Rows from block 14 of the encoder, named by matrix and row number. Rows with one number belong to one neuron. Each number is 128 + 24 x the weight over its row's rms, rounded and kept within 0 to 255. All counts start at 0. Numbers have three digits each. After the name is the row's rms in percent of the matrix's.
# gate: MLP gate (encoder.blocks.14.mlp.gate.weight, 512x192), inputs 64-127
# fc1: MLP up (encoder.blocks.14.mlp.fc1.weight, 512x192), inputs 64-127
# fc2: MLP down (encoder.blocks.14.mlp.fc2.weight, 192x512, transposed), outputs 64-127
gate.65 102:090125104099146136143158136121139138106183149104102082121122092115154132108113161124135081107126132111116150130136141125150144126139121116104184158141110116158141100190128134117137156127110068
gate.66 082:102148136150148128192125140116086131130078129142139105142109115098159108151112120120123086155124133139091150111097164132115114148136133157138125131130100173107093139158158116150107126155114091
gate.67 110:113157131132137165121151143167144139144155103107165134096154181137134096142113118128145168135151126088164135122141159134150142108128122137100130166126140113157141131133135140137128078092134168
gate.68 135:128126075135105139035121116151136113147128133140181112155120132122136139109109130096122139126156106116173143130169127104154131091164129146120112171134143106125149072119150170136143097133128139
gate.69 063:147133139127120150114119140148134105113116140105131130122151120121142095142126136094108127129094153136125121122107121122114130158150104085121094127152106149132122091122170139093120112166122134
gate.70 095:127122154101144124169121124151107104113140111101097140123113103115107096126146118109121144170116096154078134151078153132138139123126113103130085109128112156150118139115136104114140151130136128
gate.71 070:100144129126106125102151174153133142160179109110162104146145147109100157148112103142109141096148123083099135163110118100135166114107168143117124129134147113137142137152110096092131110077120078
gate.72 048:125111055112093112128138136120105156117101117123125159167110139127142119085120162159140088128148126160091164123097098166108161141101153158094092127131156113108141124132157124137074104156100129
gate.73 080:076150130181123132145153121147065090132128059141185123180142141094100139166140094119097174126124123098116144106131106124147152148150175096103093124142114122145144190128109077135116115115127155
gate.74 127:109127102108123160146153122114148156110169112104149088137122116112171151098124109165103110082146118090122136123112114135124141129129171139092136140138140123127137146156112136121113131122111091
gate.75 058:166141139126118131115120150109119120145141150120141105141108091125132141101156106121113108135104104106167128120111132164151145094143103062134106124125063151119132115103208075111104132157136117
gate.76 061:187176108217153147081130146149170125130128183145140124105140110096185110116140151128109108122175125155152116118112136132115104121113114125112184136132165132131170095154097180109124109144147137
gate.77 060:059098147110147133148085132099122168108113146172108132115091107113117094129134099103085158160098142181147096155161105093156088153124165110136103123111161162120127140103109172117118110135116111
gate.78 100:155139162129141146160137147172124102110109096098136114145144111125148112110142124129091131115143088156129127167111143129137143125084132039157100126158110122150128113138195144133143172109114143
fc1.65 109:115139082099126115134136151113149147136145126116102107148127108108176165123115133138117096074124117117156137111145103129162137126136155137123155150101120116141142118186082121118149150108111094
fc1.66 082:162163083155097127092157128132162108132153126141123143094110160162108132110146149110149111124161152145132111118172133101080129112145068111135153104138162124127155112128116154132131111124162143
fc1.67 108:140109113127151115126138139089145108126102166147098120129120085134132163090161151144128086128083124159132113139125094085100110149152120135133127103160097176122091080161118152124150147153129069
fc1.68 122:129119125169121123099102117148074122129120057117165165132118142144128114113119104124098155133203136144134128125128096091100142118160121106122115123131154108132173161103141123118119098118169166
fc1.69 069:145144170096147077158137119122091110139111124129102125127118096145127112126127132119161163093129101134104149151093128153092144116172142108118117118121165135142137179128120112091134121135122092
fc1.70 096:135164145181150149134130100142138113143083127139145094141102133142155105121144117128115090149109131149106146148161164164160139134122121112138149144160154175071088125100143144134115122131127085
fc1.71 074:115146107155120129114108122162147118147177081123168113176134121083121144116114126137119147128175143121122109150138121111134160122124164123132140113128119102124137126150137102109157114124129140
fc1.72 052:113137128141109101127113158144098124142092102109123123099150147128136122130124120136125180132136132176114127166140137131154160128162102127124159141149160157140134155130077145138102201154112129
fc1.73 086:145109136060143134165086098134104104102117181092109163113113118141104122116132154121158123133126158121130157112092163115134152161099117115138177128144113167159126106126119129143088157149123179
fc1.74 128:146112146153144144099105113153119125132095130136100181138123144149100093137133127104151133180137153160142123137136147111128146138127108106149088117148100148119126129076153124156128108129161166
fc1.75 058:116158096107126144155109125121130154118134151147124164109142153114141127154127158131135185147151105118098124165140123123098079099150104104158125174135154147172138106097095108147119149128075132
fc1.76 063:136110093135144141120142121135149129137114130157148148114127103094141116084115129138122109156156100158162113147163096126158131098136157143160153153123148134126107135174109180061144106112119091
fc1.77 071:191117143147118134090154169132159103133118097149122087175149114144158098112124123151118124109136116118149137064140148125098120166148151094115126095151123108107133053170139155124150154146142094
fc1.78 084:139137118170093116159111120141130136135144120123107113123116145117079136103134153131132092110137149130131136132091098142137145105147088126133128107145101080146137112142072072163158134148134159
fc2.65 076:125118123173113089120116102134107072146137104112133159161102101143136087106130155129100144116146158120113141126129155118146107096154090075107156125112165127131119151132108112098100051118149109
fc2.66 052:145139109135149125110110125154186143105157123140148120145145159131132128133135140134156105130098148114149098105120121111121147161187123129136124136155123128118141064121168156127181125142103137
fc2.67 057:137175133102099150106184121134122177081135132119162109150121120132142118114102138135117139154142137089166141089143138074142102167146120156161129129150114124118118113111138118129117112135120099
fc2.68 107:091112140151155126163105142100090138157103167154111160102144150103117123142158105127143103147099078150100149154104148152110138091090165139112098135112142164105122124161101134127123095110119163
fc2.69 042:127074143128075124132085117098095098130140104119115122123121102128136134105114151108103159131102116165120104122104196118160128113131137079150133074114158142146116171137125124116129136116152152
fc2.70 077:105136137138119144146105103097119100127126158119130158115122089128141096123120144118120133143139122131124153150132166104135108120116104119164156114119168122173083171135081111121100131107160134
fc2.71 056:118144143116153109154102138121133103143113125129140148106133132134134053151125150095110150132125123106125118131117148076108105146156121141161157107118148110139110134130101124073150080088122126
fc2.72 036:121119142137135120101119108138148106142113119130139116143103139140102127165164118133122129124097126160107158150151135121072171132114112161110132137113099140127129151146122140098124092120128117
fc2.73 052:149092106149114098142161130146093170128132126138117126144107131139119158093130105106107113133112117114147124114141104163142122143104125164109145120123127127135136167122108077167140154191122140
fc2.74 081:140131097111140173102115143140149182107135129142135120119141154114110158145140100160146116126110112120144110118121083135106140117096155174133113135143090131114139066126185137190166189145119134
fc2.75 038:155142157161198114155117117110142161150109138164084129118120095137128107109100137141149109093148127128116142126100159149118087109103121160104123078147124114132140139125110167136162159112134148
fc2.76 040:138085097163108119145135113143138149138135135131122164128122152163158139120091125065108156060128156116183111134120073142127108116126124117135142110108118107136115172159115109146118147125132122
fc2.77 038:112079116116151125146136160134097106137128110089159122117094134146151087162126137123113108109122113133117130139131128134122113120158149103145122111141153160178092167192095134161122132143124139
fc2.78 059:142075123146115133120149140136109122113149103149118094152126134132137188110091137155118107119121134132159135121145136169114129131112140136080125144166122111082141119102168131156143172173104138